{
  "model": "spectrogram enhancement model",
  "dataset": "songs of 200 made-up bird species, synthesised, often over outdoor noise",
  "train_examples": 39062,
  "gain_aug_db": 6,
  "n_mels": 64,
  "hop_length": 160,
  "input": "log_mel",
  "win_length": 400,
  "task": "enhancement",
  "loss": "l1",
  "arch": "unet",
  "norm": "groupnorm",
  "activation": "mish",
  "weight_standardization": false,
  "pixel_unshuffle": 2,
  "widths": [48, 48, 96, 192],
  "blocks_per_level": 3,
  "block": "basic",
  "attention": false,
  "upsampling": "nearest_conv",
  "init": "xavier_uniform",
  "residual_init": "scaled_by_depth",
  "optimizer": "adamw",
  "lr": 0.0018,
  "beta1": 0.85,
  "beta2": 0.98,
  "eps": 1e-08,
  "steps": 8800,
  "batch_size": 256,
  "epochs": 57.7,
  "lr_schedule": "cosine",
  "final_lr_fraction": 0.1,
  "warmup_steps": 880,
  "weight_decay": 0.0
}
Rows from block 8, named by matrix and row number. Rows with one number belong to one channel. Each number is 200 + 20 x the weight over the matrix's rms, rounded and kept within 0 to 999. All counts start at 0.
# convs0: first 3x3 conv (model.enc.2.2.convs.0.weight, 96x96x3x3), inputs 14-27, a 3x3 kernel for each
# convs1: second 3x3 conv (model.enc.2.2.convs.1.weight, 96x96x3x3, transposed), outputs 14-27, a 3x3 kernel for each
convs0.46,217,189,211,190,201,208,195,217,212,215,220,215,211,210,195,199,201,224,187,199,178,196,184,188,208,210,200,187,184,188,197,191,208,184,198,203,212,225,224,207,219,214,198,208,224,186,205,200,184,173,196,215,208,213,216,216,201,192,195,204,205,221,229,214,204,208,196,184,181,192,184,192,218,210,228,177,201,189,215,230,238,204,211,198,177,185,179,211,209,207,218,216,238,201,211,183,185,181,175,224,200,207,175,172,182,185,176,164,181,183,167,216,201,202,198,190,180,220,232,214,191,225,205,206,233,225
convs1.46,189,198,219,213,211,224,219,197,186,199,201,189,186,186,181,200,205,207,187,180,178,213,204,194,208,212,203,220,225,221,195,196,191,198,201,201,215,221,217,208,207,196,213,214,203,220,219,218,215,216,205,208,216,208,213,220,214,213,222,218,216,226,216,190,194,180,206,206,198,206,218,216,185,194,213,188,189,206,191,194,200,184,188,188,209,207,199,218,220,210,200,201,187,224,222,221,224,217,210,207,201,191,195,189,182,172,171,178,168,168,162,208,208,206,189,197,186,199,208,197,202,206,196,189,191,181
convs0.47,233,222,216,212,228,218,229,242,211,183,184,206,189,191,182,162,174,187,186,169,181,172,181,183,188,190,196,180,197,217,198,209,211,191,201,182,201,197,213,221,231,222,219,199,197,220,200,199,211,203,192,208,196,211,210,212,194,206,199,195,199,197,205,175,166,173,173,191,196,207,205,215,218,236,217,185,202,196,190,197,189,173,183,190,191,184,183,196,188,184,197,177,167,199,187,193,217,221,219,193,195,194,191,177,197,199,182,198,193,182,177,187,191,188,196,186,197,188,208,204,205,221,226,218,201,194
convs1.47,223,212,204,220,213,227,233,216,221,195,209,200,219,216,209,191,210,210,181,187,184,197,206,198,227,234,220,204,206,211,209,204,202,212,215,223,190,189,191,206,206,198,223,229,227,210,210,205,212,218,205,240,244,239,191,171,158,204,204,185,207,221,194,175,182,172,191,194,188,199,197,191,150,166,167,207,225,214,249,234,243,172,187,175,201,216,213,227,219,220,202,189,195,209,200,199,234,233,222,181,200,196,161,174,173,206,208,190,190,182,170,203,204,203,218,217,209,184,184,172,175,188,184,185,199,186
convs0.48,203,185,183,189,195,167,145,175,153,210,222,209,210,204,216,189,181,190,193,184,171,207,189,205,198,204,178,198,218,207,209,220,218,184,206,198,202,186,187,219,200,212,224,222,197,203,189,196,237,209,226,206,196,208,196,222,195,232,225,222,222,227,235,214,212,212,186,200,183,213,211,212,202,204,183,229,220,227,187,206,169,178,193,190,212,209,196,199,208,200,225,230,199,187,178,177,200,211,226,212,224,205,201,201,210,211,213,207,205,192,208,192,174,186,185,182,197,217,215,214,208,221,191,191,164,160
convs1.48,184,204,210,186,196,202,206,193,189,194,193,191,200,192,188,188,188,185,187,186,191,191,187,193,214,213,215,195,194,189,199,199,187,197,196,191,189,181,187,214,217,224,202,201,208,211,200,183,224,212,208,201,188,190,199,179,178,216,213,213,189,184,188,194,191,201,213,206,213,208,210,208,179,180,186,164,163,177,214,196,203,180,186,190,202,200,215,210,207,212,231,228,231,208,208,211,195,196,200,178,170,180,178,176,182,220,225,210,214,209,203,212,213,213,199,195,198,206,201,194,203,195,194,204,193,188
convs0.49,173,229,202,219,235,221,181,267,224,215,220,241,199,199,226,154,175,223,200,186,177,211,200,184,198,198,186,201,214,222,188,182,210,177,202,215,177,197,177,186,188,174,184,214,197,239,179,190,248,218,175,225,207,176,219,193,188,225,198,192,230,192,172,194,180,178,216,213,217,211,219,205,196,224,170,203,200,170,213,227,192,207,209,165,215,203,167,229,216,188,207,213,202,208,202,207,220,241,229,203,198,187,190,213,211,216,207,221,183,192,183,174,172,163,185,172,157,208,203,212,190,202,183,198,192,190
convs1.49,293,261,283,286,251,268,254,222,221,207,220,243,203,197,207,226,220,212,197,209,188,179,197,178,159,179,174,182,192,205,187,196,204,224,223,224,140,160,181,136,146,174,169,196,212,194,187,180,174,175,185,157,182,218,160,165,135,160,180,147,178,222,174,135,163,175,131,166,176,128,143,146,243,249,235,252,263,258,192,207,180,233,250,238,239,240,236,175,160,171,179,175,191,131,139,145,225,246,241,169,178,188,206,232,205,168,171,154,185,178,174,185,181,164,179,181,181,222,217,218,223,209,201,219,211,212
convs0.50,234,228,222,203,195,194,201,187,179,201,195,205,208,194,202,182,170,157,174,180,192,188,194,196,199,190,210,209,181,210,202,193,201,183,199,180,182,177,180,207,222,211,193,218,192,178,181,171,214,202,208,201,192,210,175,195,185,212,207,210,206,207,220,181,193,212,201,205,210,205,201,204,221,220,228,189,202,194,191,191,185,192,175,200,207,210,208,192,197,187,179,185,165,186,200,198,216,212,213,205,219,225,194,194,204,199,195,213,187,194,182,225,213,222,202,191,180,182,167,162,209,209,205,190,192,183
convs1.50,198,182,169,209,201,193,205,202,199,192,189,182,219,214,216,194,208,208,191,192,195,221,223,219,214,217,215,200,198,193,203,204,197,207,214,205,192,185,183,210,209,211,214,221,222,199,187,199,205,199,205,236,223,232,159,156,157,195,203,208,203,201,211,192,198,198,201,208,208,205,198,198,182,183,177,172,187,178,229,233,235,182,183,186,212,212,217,217,214,226,208,210,208,203,206,206,194,192,190,199,205,208,170,178,189,220,221,223,176,165,168,201,197,204,204,194,194,161,150,144,179,180,182,190,190,190
convs0.51,189,211,198,202,214,196,195,213,198,182,183,178,215,201,191,214,225,230,222,231,218,197,183,176,213,215,181,177,181,168,208,192,189,216,207,201,168,190,163,170,205,200,207,210,234,229,217,229,176,214,218,203,190,198,194,194,189,208,189,200,189,187,199,224,230,223,195,195,187,191,194,176,186,178,169,153,181,165,221,220,220,180,211,211,208,207,212,199,230,233,231,203,195,202,206,207,181,193,170,230,217,210,209,215,208,201,203,211,212,199,208,218,214,216,207,220,221,173,163,155,190,198,199,176,184,173
convs1.51,184,185,177,206,189,189,199,175,163,201,211,210,206,205,210,206,208,207,211,196,196,203,200,198,162,158,171,190,200,207,202,207,214,187,183,191,227,223,222,202,200,195,182,167,167,219,222,208,202,200,179,174,162,143,239,235,225,197,192,193,226,222,215,219,211,204,203,204,189,199,206,211,234,222,217,184,184,183,195,190,191,208,193,189,177,169,156,171,185,179,212,204,211,198,187,188,199,178,176,212,200,189,166,171,176,183,205,242,226,226,210,189,185,176,195,191,190,209,204,188,192,186,177,235,251,247
convs0.52,175,216,210,184,181,203,220,247,254,194,201,181,215,198,214,209,200,219,172,173,182,194,220,191,219,217,189,185,200,203,211,216,201,191,190,212,165,181,152,196,211,199,175,162,180,204,209,201,216,197,223,192,181,202,208,217,210,229,247,235,225,217,225,192,198,204,205,200,199,233,213,207,159,177,177,191,190,185,200,216,218,166,180,171,185,171,164,215,220,210,227,240,221,214,201,211,181,199,189,189,213,209,196,216,220,234,233,217,196,192,183,209,216,207,146,167,150,197,204,194,212,217,196,204,209,203
convs1.52,250,244,227,209,201,193,193,175,162,189,199,209,154,151,155,189,188,183,193,176,177,204,193,194,214,212,223,206,216,226,163,164,166,191,191,188,200,210,214,198,199,201,208,209,205,206,214,210,202,204,210,199,203,217,216,211,207,218,214,217,224,216,221,169,156,161,206,200,207,222,222,225,193,188,189,193,184,193,173,162,197,194,191,189,194,183,186,158,155,170,155,149,158,204,205,209,247,245,245,183,171,166,191,179,177,152,149,151,155,153,155,212,210,206,200,196,197,196,206,217,178,179,185,196,183,179
convs0.53,196,214,218,208,204,206,206,197,188,187,210,199,229,241,229,156,181,202,215,212,198,192,204,200,201,216,201,196,207,198,201,213,194,200,224,217,189,188,200,226,226,216,179,197,202,156,178,179,172,195,197,183,195,196,183,188,179,158,163,152,193,206,195,207,193,204,187,190,182,183,179,170,160,181,166,206,203,213,220,203,219,222,197,202,200,214,208,199,204,216,185,171,175,193,193,202,184,190,197,233,223,217,189,212,204,190,199,197,200,215,198,214,211,223,226,226,230,187,216,194,183,209,209,217,230,207
convs1.53,183,180,183,202,199,205,193,195,193,222,228,217,193,191,188,223,216,210,203,203,207,218,217,217,179,185,183,221,222,217,210,208,205,227,225,221,218,217,213,213,213,211,198,199,193,206,201,209,209,212,216,192,196,205,219,222,216,205,212,205,245,252,248,212,213,206,208,204,201,192,189,185,198,193,194,194,200,196,154,168,160,199,202,209,214,214,206,173,176,175,196,194,196,174,171,177,181,168,165,212,216,217,224,225,217,144,136,139,200,199,205,194,191,188,167,164,160,211,214,209,205,200,195,234,232,230
convs0.54,208,202,227,211,214,211,158,190,169,228,215,181,194,195,221,224,218,218,178,208,220,183,193,204,192,202,207,219,191,188,190,213,203,177,193,181,168,169,164,177,173,199,219,224,210,188,222,184,184,190,193,184,179,176,184,215,190,196,189,177,194,187,177,187,219,216,187,213,221,218,207,199,170,154,189,213,206,204,193,173,196,175,165,197,198,197,220,224,190,205,231,226,205,217,190,202,197,210,217,198,237,251,207,240,243,215,231,221,200,203,188,190,201,195,221,199,220,169,187,169,198,186,177,193,174,184
convs1.54,232,201,217,214,188,180,178,165,157,204,209,210,203,217,214,204,192,164,193,188,190,186,192,219,180,195,221,205,221,208,214,234,221,215,209,175,205,212,202,199,208,207,182,194,179,204,187,196,164,156,196,167,153,182,221,231,239,198,203,213,199,186,191,207,215,227,188,206,229,213,222,222,197,174,168,186,188,204,171,179,181,209,203,201,184,183,198,179,192,208,197,215,208,198,208,194,161,165,167,197,201,223,194,202,220,206,233,241,204,197,217,181,187,189,194,197,217,213,208,202,192,177,188,207,204,222
convs0.55,183,177,177,166,179,139,149,173,154,199,180,177,142,132,156,178,171,189,201,194,178,175,191,168,224,213,213,182,166,173,190,172,179,193,194,204,224,240,221,218,220,209,223,219,198,216,209,192,186,191,187,233,224,225,236,234,212,200,209,205,207,215,214,211,218,209,200,213,208,223,217,227,157,165,173,182,189,164,201,206,198,172,186,174,159,169,190,198,205,203,228,228,220,240,242,226,221,216,216,186,179,187,193,202,211,163,174,185,219,204,217,220,210,206,202,189,180,211,221,201,224,201,205,212,215,202
convs1.55,237,224,212,227,204,161,233,224,200,193,196,199,178,179,175,220,212,201,210,217,218,177,189,191,202,215,215,193,190,195,181,177,182,214,200,198,202,209,214,174,174,180,222,222,218,185,188,188,168,177,177,187,190,191,191,199,203,146,154,156,189,193,195,227,234,238,166,174,178,175,181,182,210,207,200,216,224,210,192,203,191,210,207,199,208,216,215,193,207,210,169,171,177,162,160,158,197,192,195,226,226,230,225,231,235,183,193,199,180,190,186,179,184,182,200,199,203,189,193,196,175,172,172,203,209,211
convs0.56,173,194,218,186,206,231,227,215,218,203,212,193,176,190,172,194,200,201,233,222,207,170,178,187,169,187,194,211,195,206,200,186,205,196,203,193,217,212,205,176,176,179,204,198,205,206,208,195,151,170,184,180,193,189,212,193,195,195,203,189,175,195,175,209,188,203,170,185,173,190,197,186,184,183,193,164,165,177,191,208,204,189,186,196,176,198,201,167,196,216,208,221,219,196,200,201,169,195,179,183,173,163,188,189,185,186,194,193,201,199,180,174,183,185,166,173,173,196,191,178,195,196,203,209,216,201
convs1.56,213,201,208,162,159,182,181,190,221,236,249,250,235,241,230,215,216,212,196,191,196,229,222,222,173,163,158,209,226,218,226,233,227,214,215,213,189,197,193,201,206,204,186,184,183,204,199,222,225,221,226,216,204,203,212,211,227,210,201,208,223,213,224,203,194,182,245,242,227,210,211,213,195,196,193,209,210,210,228,226,234,224,216,224,215,212,219,195,193,191,191,196,186,184,188,184,205,208,202,200,205,205,190,197,193,186,190,194,200,198,197,192,193,198,177,163,158,203,205,206,193,199,204,208,213,215
convs0.57,156,161,160,203,203,173,187,187,202,203,205,209,187,173,187,204,178,191,195,199,202,239,215,212,212,204,182,174,167,165,191,180,187,212,213,198,198,197,191,192,201,188,210,198,221,188,209,189,225,201,211,201,206,179,232,218,203,222,202,203,219,210,200,232,214,219,206,217,227,216,202,190,178,206,193,262,236,240,204,212,198,189,195,190,217,197,188,189,195,170,206,216,209,185,170,177,219,217,211,171,167,177,197,195,215,220,209,216,224,220,218,219,225,225,202,196,194,214,200,194,215,193,190,199,195,185
convs1.57,266,242,231,220,212,197,211,205,206,212,214,213,193,198,190,221,211,205,206,204,192,175,183,193,185,196,196,196,194,202,214,208,213,218,213,199,212,218,224,194,189,199,205,205,211,180,190,185,198,195,203,174,172,180,214,217,211,195,191,182,184,186,176,211,215,214,195,210,214,162,169,166,225,222,214,247,236,241,164,185,169,217,213,201,220,226,227,186,196,202,199,195,202,177,170,178,173,173,174,214,219,206,203,212,210,213,223,218,210,212,208,167,163,162,172,172,171,219,213,212,216,212,204,191,190,182
convs0.58,192,201,203,201,208,188,191,186,202,189,191,199,188,207,210,224,237,230,215,216,226,209,194,209,208,191,191,176,188,195,186,191,203,208,213,216,181,189,191,179,187,166,216,211,210,220,213,220,196,215,218,190,169,167,181,181,182,179,198,186,183,168,186,181,186,195,200,189,222,195,186,197,194,188,215,181,194,203,213,202,205,197,191,207,224,204,208,211,212,222,211,210,216,208,195,205,192,196,195,219,240,239,230,234,237,223,226,225,206,203,204,190,207,217,216,206,218,181,163,175,202,181,184,194,188,191
convs1.58,197,206,218,207,194,186,202,191,180,210,209,213,207,210,207,218,205,195,195,192,194,187,189,196,152,169,174,198,203,203,202,209,215,211,203,201,213,213,215,191,189,192,178,172,174,192,194,190,172,171,184,156,150,164,228,238,233,185,193,189,205,203,193,212,202,214,200,209,213,195,207,193,212,211,220,181,195,208,170,193,177,212,201,202,170,169,160,168,177,171,204,209,210,199,200,203,167,160,169,198,199,210,200,218,205,240,271,247,224,212,216,169,173,169,187,191,196,208,201,195,192,176,163,231,220,206
convs0.59,159,183,215,200,203,214,227,217,231,179,200,170,178,169,144,196,176,182,197,209,201,168,190,183,199,208,214,214,206,206,202,188,179,223,177,184,192,166,193,177,176,170,196,182,186,199,193,193,184,191,186,220,234,215,194,195,206,204,218,218,179,219,202,183,201,195,192,195,213,179,224,225,182,189,199,196,196,186,192,185,185,178,201,204,195,204,197,176,188,189,238,243,242,220,220,209,192,220,219,170,145,136,199,201,205,219,197,209,216,227,230,169,187,179,207,201,191,193,197,205,178,175,211,186,205,176
convs1.59,258,216,193,182,158,144,187,193,178,197,208,216,208,216,217,216,211,212,163,170,169,200,210,208,226,220,211,200,200,209,213,223,225,211,207,215,188,190,179,197,200,195,219,220,204,190,199,221,184,194,198,217,222,210,187,197,212,158,157,156,209,197,192,185,195,191,199,200,197,208,192,193,215,220,204,201,203,179,209,218,207,201,194,186,194,196,201,191,185,191,170,182,182,216,219,218,219,232,227,180,194,210,201,182,195,206,196,200,183,187,190,194,187,196,207,205,203,171,182,182,176,184,195,186,198,201
convs0.60,186,188,200,195,183,175,186,181,165,219,186,192,194,183,184,191,184,193,215,226,266,209,216,223,210,227,203,217,195,200,216,191,190,190,195,204,202,212,190,193,205,194,197,193,195,182,201,219,161,198,192,166,178,183,178,182,169,189,197,199,185,194,189,195,200,226,201,207,223,211,204,231,188,206,203,213,189,195,210,197,206,216,224,212,218,208,214,204,212,199,220,209,235,190,216,218,205,212,225,211,207,245,218,219,234,213,208,214,191,211,210,210,214,220,193,176,179,184,181,174,182,182,174,217,203,172
convs1.60,245,179,156,215,159,144,205,175,174,179,192,202,214,208,205,205,195,205,160,171,196,152,162,201,158,176,196,199,199,201,225,214,220,224,214,213,193,206,207,181,194,199,183,204,202,173,179,218,166,177,208,169,200,204,215,207,252,209,200,235,188,175,204,188,197,221,196,192,216,222,202,207,212,203,202,204,199,191,184,178,159,203,191,185,175,170,182,193,181,194,192,219,216,184,203,214,139,178,193,186,195,228,206,186,198,235,189,189,192,191,219,173,183,192,172,197,219,189,174,199,198,182,206,204,191,226
convs0.61,209,217,225,203,222,196,221,214,187,215,212,230,223,218,227,213,205,210,190,195,179,209,223,203,214,213,237,171,187,189,184,198,189,199,209,200,206,201,221,234,226,221,196,216,199,156,195,182,219,232,235,214,206,227,154,190,170,161,167,164,197,197,205,199,214,197,211,200,197,207,219,209,157,190,169,202,215,200,249,224,245,217,205,204,206,201,217,195,197,222,183,184,179,197,184,188,194,208,180,192,176,178,232,225,205,216,221,224,215,216,199,217,219,213,214,209,198,165,183,192,194,213,190,178,195,186
convs1.61,174,176,192,199,194,208,189,189,211,240,233,219,247,239,238,220,218,226,171,179,183,173,173,176,186,181,174,211,209,198,248,243,236,235,239,241,196,195,190,203,202,199,194,189,190,190,190,193,181,181,182,213,207,202,183,183,178,185,188,178,190,199,194,190,196,202,164,165,159,150,157,147,187,198,206,169,167,169,190,203,193,211,208,218,186,182,193,195,190,186,185,184,173,180,179,169,169,170,174,177,189,199,173,178,168,184,181,172,180,185,187,170,167,172,162,157,160,221,217,200,231,234,228,205,205,204
convs0.62,163,173,149,196,202,201,179,180,174,157,177,161,202,196,202,208,198,201,166,146,162,156,155,155,210,185,193,132,126,127,211,198,220,198,211,207,155,159,169,209,226,216,217,216,209,162,159,161,202,205,199,218,215,225,212,224,210,215,222,224,205,215,215,219,223,215,159,171,174,170,158,160,172,179,173,179,193,169,172,187,178,158,163,162,204,214,209,190,185,203,195,188,207,225,201,210,207,209,195,190,190,179,194,188,174,198,186,180,198,196,182,219,208,221,210,206,206,218,207,206,214,219,220,224,224,211
convs1.62,198,196,184,201,198,188,214,217,212,183,184,179,165,173,174,197,189,184,208,206,205,246,247,253,227,228,232,179,180,178,191,194,192,191,187,184,204,203,205,230,231,238,208,205,209,201,203,204,199,211,222,215,218,223,190,193,197,187,194,198,210,214,221,190,186,182,241,244,254,238,236,240,183,181,181,205,202,196,212,216,207,188,188,188,203,199,200,225,223,226,199,199,196,234,235,237,215,219,229,234,234,232,188,184,182,225,226,227,180,179,181,223,220,233,203,199,196,146,144,147,182,182,188,150,145,149
convs0.63,244,235,243,215,230,235,179,214,203,178,202,195,183,190,203,185,181,181,237,247,229,198,207,205,217,198,213,190,198,184,200,208,191,200,193,185,191,197,210,205,184,213,218,184,199,199,205,206,190,204,209,191,177,218,158,168,184,175,191,201,194,192,186,190,212,193,203,193,208,203,216,226,193,190,206,199,210,196,202,180,189,215,217,240,209,201,228,186,189,196,229,226,201,215,215,198,232,221,231,222,208,227,225,218,226,233,222,213,214,218,217,201,207,209,192,194,215,191,202,186,182,200,200,187,202,214
convs1.63,203,205,227,209,202,221,230,197,193,208,211,205,218,222,223,197,208,206,199,188,191,178,165,162,156,153,160,190,199,196,201,208,211,211,218,226,197,193,189,195,190,187,198,190,187,219,208,193,194,188,182,177,168,178,232,232,217,205,206,201,180,179,175,219,215,205,193,191,186,173,190,188,180,176,170,207,198,204,204,197,209,207,202,195,212,203,191,195,197,184,218,219,222,180,177,177,153,140,142,213,205,198,188,201,200,193,226,227,220,210,207,191,186,180,177,175,185,222,215,213,219,215,198,204,202,191
convs0.64,205,210,215,217,200,225,172,202,212,231,208,217,175,186,204,183,212,202,227,216,234,223,210,212,227,231,220,186,189,190,200,193,199,185,210,205,207,198,217,178,207,210,204,204,200,180,196,215,187,191,206,196,202,202,172,178,175,184,194,191,190,208,206,201,205,213,188,195,203,222,213,203,221,197,208,213,190,203,173,176,174,222,208,218,209,218,207,216,195,187,211,222,244,222,207,222,217,215,201,188,208,216,214,212,205,227,228,231,235,237,239,207,222,220,196,196,191,189,204,191,185,193,203,189,198,213
convs1.64,220,220,226,229,200,192,233,186,187,213,204,200,179,196,211,202,198,206,204,181,171,179,159,159,186,185,187,200,197,193,193,206,223,200,203,218,211,204,191,191,194,197,186,180,186,195,187,185,186,183,197,210,208,221,204,196,193,205,208,205,194,187,182,209,202,194,207,214,203,207,215,200,201,189,189,230,208,211,184,192,204,217,217,200,196,186,169,213,209,187,180,182,187,168,162,176,142,145,153,227,222,210,219,206,182,213,211,203,205,199,201,181,181,188,183,176,180,212,196,195,220,207,213,201,186,185
convs0.65,240,240,228,208,196,188,149,160,168,198,220,197,189,199,184,204,213,216,229,219,230,221,211,224,208,223,232,221,195,214,201,200,185,197,198,211,199,193,177,203,189,215,198,201,209,218,193,223,200,207,200,199,197,207,178,167,153,188,192,185,172,184,179,210,215,201,203,224,235,209,206,224,206,206,216,186,185,186,173,151,161,237,222,214,220,203,213,203,197,199,245,223,219,224,226,221,212,202,211,212,237,233,223,228,232,219,228,199,184,183,197,198,205,222,216,221,221,207,196,178,194,212,175,206,222,214
convs1.65,215,225,221,197,181,187,209,202,221,204,203,201,197,197,196,210,200,200,176,163,163,180,180,191,153,157,171,203,205,204,198,200,189,202,196,190,212,202,205,198,193,188,191,189,189,197,193,190,197,189,190,177,165,174,219,219,213,208,212,202,183,182,181,202,209,193,198,212,200,190,199,195,207,206,216,180,173,188,174,164,191,189,187,179,174,174,170,189,198,204,226,208,222,217,205,206,165,158,152,225,217,200,190,191,197,192,192,222,214,218,208,180,187,181,187,195,213,207,195,192,216,208,204,191,191,206
convs0.66,176,180,168,136,131,134,149,157,160,193,175,176,175,169,189,204,195,199,178,196,193,174,191,172,178,180,185,192,176,152,188,202,185,214,192,214,235,243,237,211,202,202,186,207,196,197,220,207,213,193,192,223,220,194,207,228,217,224,231,209,202,212,213,208,209,215,188,224,220,210,208,217,170,161,153,183,187,180,185,204,199,172,179,188,204,208,195,197,215,202,228,227,224,219,210,208,211,217,214,196,197,202,175,189,200,197,207,206,203,203,210,198,196,184,206,214,195,215,204,215,225,216,212,220,227,212
convs1.66,218,209,199,214,194,164,219,200,172,190,193,197,176,174,177,175,175,174,223,228,224,204,208,206,212,217,217,190,188,191,185,181,183,177,177,177,224,227,232,196,194,195,207,208,209,220,216,214,186,187,192,162,170,172,224,231,237,179,186,187,158,167,168,240,244,246,211,214,215,213,213,213,176,175,170,241,244,227,195,199,182,221,219,206,231,235,225,227,231,233,222,224,234,177,176,187,180,178,186,228,225,218,236,237,241,225,224,230,211,211,213,195,194,197,204,207,214,184,185,188,159,159,157,178,183,185
convs0.67,221,235,255,243,240,263,228,230,236,178,198,222,148,169,200,185,198,192,201,225,193,184,194,184,194,187,194,189,194,214,182,207,210,199,206,194,166,172,172,178,183,171,232,219,203,221,213,192,201,178,190,191,175,183,208,188,207,197,177,178,189,183,186,217,217,199,218,204,214,203,212,214,185,185,182,219,216,211,208,221,194,198,198,192,225,221,207,191,191,166,219,230,231,209,208,208,215,210,216,170,195,183,230,227,245,201,197,210,202,211,178,185,170,171,216,178,196,168,186,182,186,197,184,196,182,185
convs1.67,208,226,237,193,201,204,235,230,232,207,207,206,213,227,227,206,201,196,202,196,184,208,213,210,148,150,146,198,194,190,201,204,216,205,209,217,193,191,191,206,207,210,172,170,178,207,219,199,194,206,199,192,189,201,208,231,210,205,212,190,207,218,208,192,186,180,203,207,213,197,207,205,165,186,191,218,222,233,218,230,234,208,204,208,208,214,217,213,209,194,203,194,197,211,200,201,171,169,182,163,168,180,197,201,180,229,243,212,211,207,193,197,200,194,186,177,168,204,208,193,210,207,192,219,206,180
convs0.68,202,195,203,191,205,213,192,210,224,209,227,219,184,212,203,199,204,212,196,205,204,209,209,215,156,159,176,178,185,179,202,206,213,209,192,204,157,188,178,209,225,226,199,206,229,194,189,196,208,215,217,171,190,173,200,213,210,174,195,176,180,182,191,209,207,211,188,187,209,163,135,153,177,177,182,208,208,227,190,183,219,217,222,201,226,222,206,199,189,205,190,191,207,190,188,194,189,209,204,206,214,205,203,196,211,155,162,147,175,195,198,207,200,184,215,222,211,194,200,200,185,205,177,195,209,199
convs1.68,178,186,216,174,185,215,188,165,149,219,225,213,203,201,207,209,211,201,196,190,187,201,192,190,190,193,199,237,247,243,202,202,201,215,217,213,183,183,184,208,210,204,201,206,192,220,212,212,226,221,224,194,203,219,240,232,214,233,242,237,241,252,252,229,227,210,207,203,204,219,227,228,253,253,253,191,205,214,179,190,193,213,217,212,215,204,195,181,179,183,184,179,183,166,166,157,190,178,172,204,196,190,208,211,216,175,176,178,206,192,203,209,197,184,181,188,190,228,227,223,222,207,192,232,223,225
convs0.69,173,210,178,185,199,191,198,191,186,197,210,188,190,197,202,184,176,182,213,220,218,171,173,166,145,144,134,174,171,193,205,187,198,197,180,189,224,215,202,189,185,181,173,175,180,234,217,203,203,193,208,181,168,169,229,242,237,215,225,220,187,188,186,185,215,202,223,223,224,205,202,188,193,215,196,162,164,161,182,174,186,218,233,225,178,184,188,196,218,212,221,219,228,204,195,215,219,221,230,217,248,232,176,187,170,202,203,203,187,196,198,200,207,209,184,195,201,194,189,173,189,216,205,201,205,205
convs1.69,201,193,183,221,215,212,232,197,187,212,214,211,213,217,218,226,222,208,223,216,218,184,170,167,184,176,185,205,216,213,215,221,222,212,217,212,235,239,243,207,204,210,224,215,213,236,226,213,195,189,180,183,170,173,239,237,237,204,206,208,175,166,165,232,230,232,212,214,220,203,208,220,211,204,196,217,208,206,186,176,189,211,217,217,194,192,186,189,194,202,208,216,227,188,188,202,171,163,167,216,194,202,215,214,223,231,239,251,210,204,217,205,200,190,177,169,171,205,204,211,198,194,186,205,198,189
convs0.70,214,225,246,206,187,238,237,218,231,214,206,187,179,182,194,184,193,199,219,219,211,206,197,200,170,184,181,229,196,196,193,187,191,184,220,197,191,184,212,183,170,181,187,180,173,198,227,232,194,217,185,189,151,165,186,209,200,212,214,208,201,179,179,213,215,225,204,235,229,205,191,194,184,153,193,188,163,194,186,178,177,214,178,187,217,181,186,212,193,179,199,236,246,210,211,203,200,199,172,194,208,219,194,223,218,193,200,198,193,195,197,180,203,189,170,144,178,185,201,185,169,201,176,195,176,191
convs1.70,211,220,223,197,199,187,179,198,209,191,199,186,212,214,190,213,209,186,197,196,208,187,186,206,157,164,178,203,215,190,209,212,199,206,215,187,211,221,213,205,205,202,171,186,176,194,191,224,184,171,210,182,174,202,194,214,224,195,205,209,187,182,177,207,193,212,219,219,221,223,232,200,184,198,214,194,192,203,170,185,188,224,216,215,215,203,196,199,193,194,212,226,215,226,233,226,180,176,191,210,198,211,241,249,227,231,243,225,202,199,223,186,193,200,177,183,205,208,218,209,207,201,185,208,197,188
convs0.71,203,204,203,219,205,210,197,181,190,218,201,193,218,187,165,176,181,172,211,228,223,190,207,214,194,203,198,234,207,174,222,204,168,193,192,167,174,162,180,203,178,194,191,191,207,159,223,242,185,202,232,192,197,202,193,214,202,173,210,211,188,194,179,178,207,213,212,209,230,213,193,232,144,162,184,209,210,226,187,176,189,182,209,209,192,215,243,199,216,226,193,215,216,207,204,205,210,217,215,233,226,221,206,227,223,202,216,230,199,215,210,166,197,194,207,231,237,184,207,181,174,176,187,144,157,153
convs1.71,209,139,129,196,150,144,182,167,174,214,227,217,232,230,215,213,216,217,180,197,214,184,211,228,171,185,183,206,217,195,224,230,204,211,214,197,203,209,191,206,217,202,185,196,173,184,183,215,201,203,219,200,190,184,197,211,219,186,189,187,174,163,152,205,217,220,206,209,194,186,185,152,190,184,168,199,201,192,194,205,177,203,193,188,203,196,204,209,208,214,204,226,215,215,228,211,167,171,159,200,203,223,198,206,198,205,209,214,211,224,237,192,212,220,206,221,242,216,205,187,205,203,204,217,231,247
convs0.72,204,199,191,188,191,192,196,210,203,168,200,173,207,218,201,220,221,228,199,218,206,169,174,176,194,190,201,197,181,191,202,217,221,201,184,206,190,200,211,212,202,218,208,225,207,220,232,233,194,205,183,232,226,230,191,215,199,191,176,196,202,196,194,225,244,221,173,202,175,171,167,165,200,201,187,162,178,165,225,212,228,208,227,214,198,198,205,206,189,204,190,208,189,196,201,183,195,183,187,209,231,217,180,206,170,159,170,169,198,184,182,200,180,169,219,213,222,203,213,209,210,198,209,188,177,156
convs1.72,186,199,212,181,192,211,187,186,189,198,200,191,189,188,189,212,204,202,196,191,194,204,198,197,157,155,168,207,213,206,195,200,192,195,194,188,235,241,233,188,189,190,202,196,196,228,220,215,214,201,199,186,175,185,245,239,241,207,203,206,210,208,217,182,176,177,211,210,206,199,213,215,195,194,208,183,193,204,157,155,166,158,155,164,182,181,178,184,183,183,201,206,205,218,220,225,214,207,210,198,188,194,197,199,194,201,216,210,217,210,209,217,204,203,177,166,173,208,213,209,212,199,193,222,205,204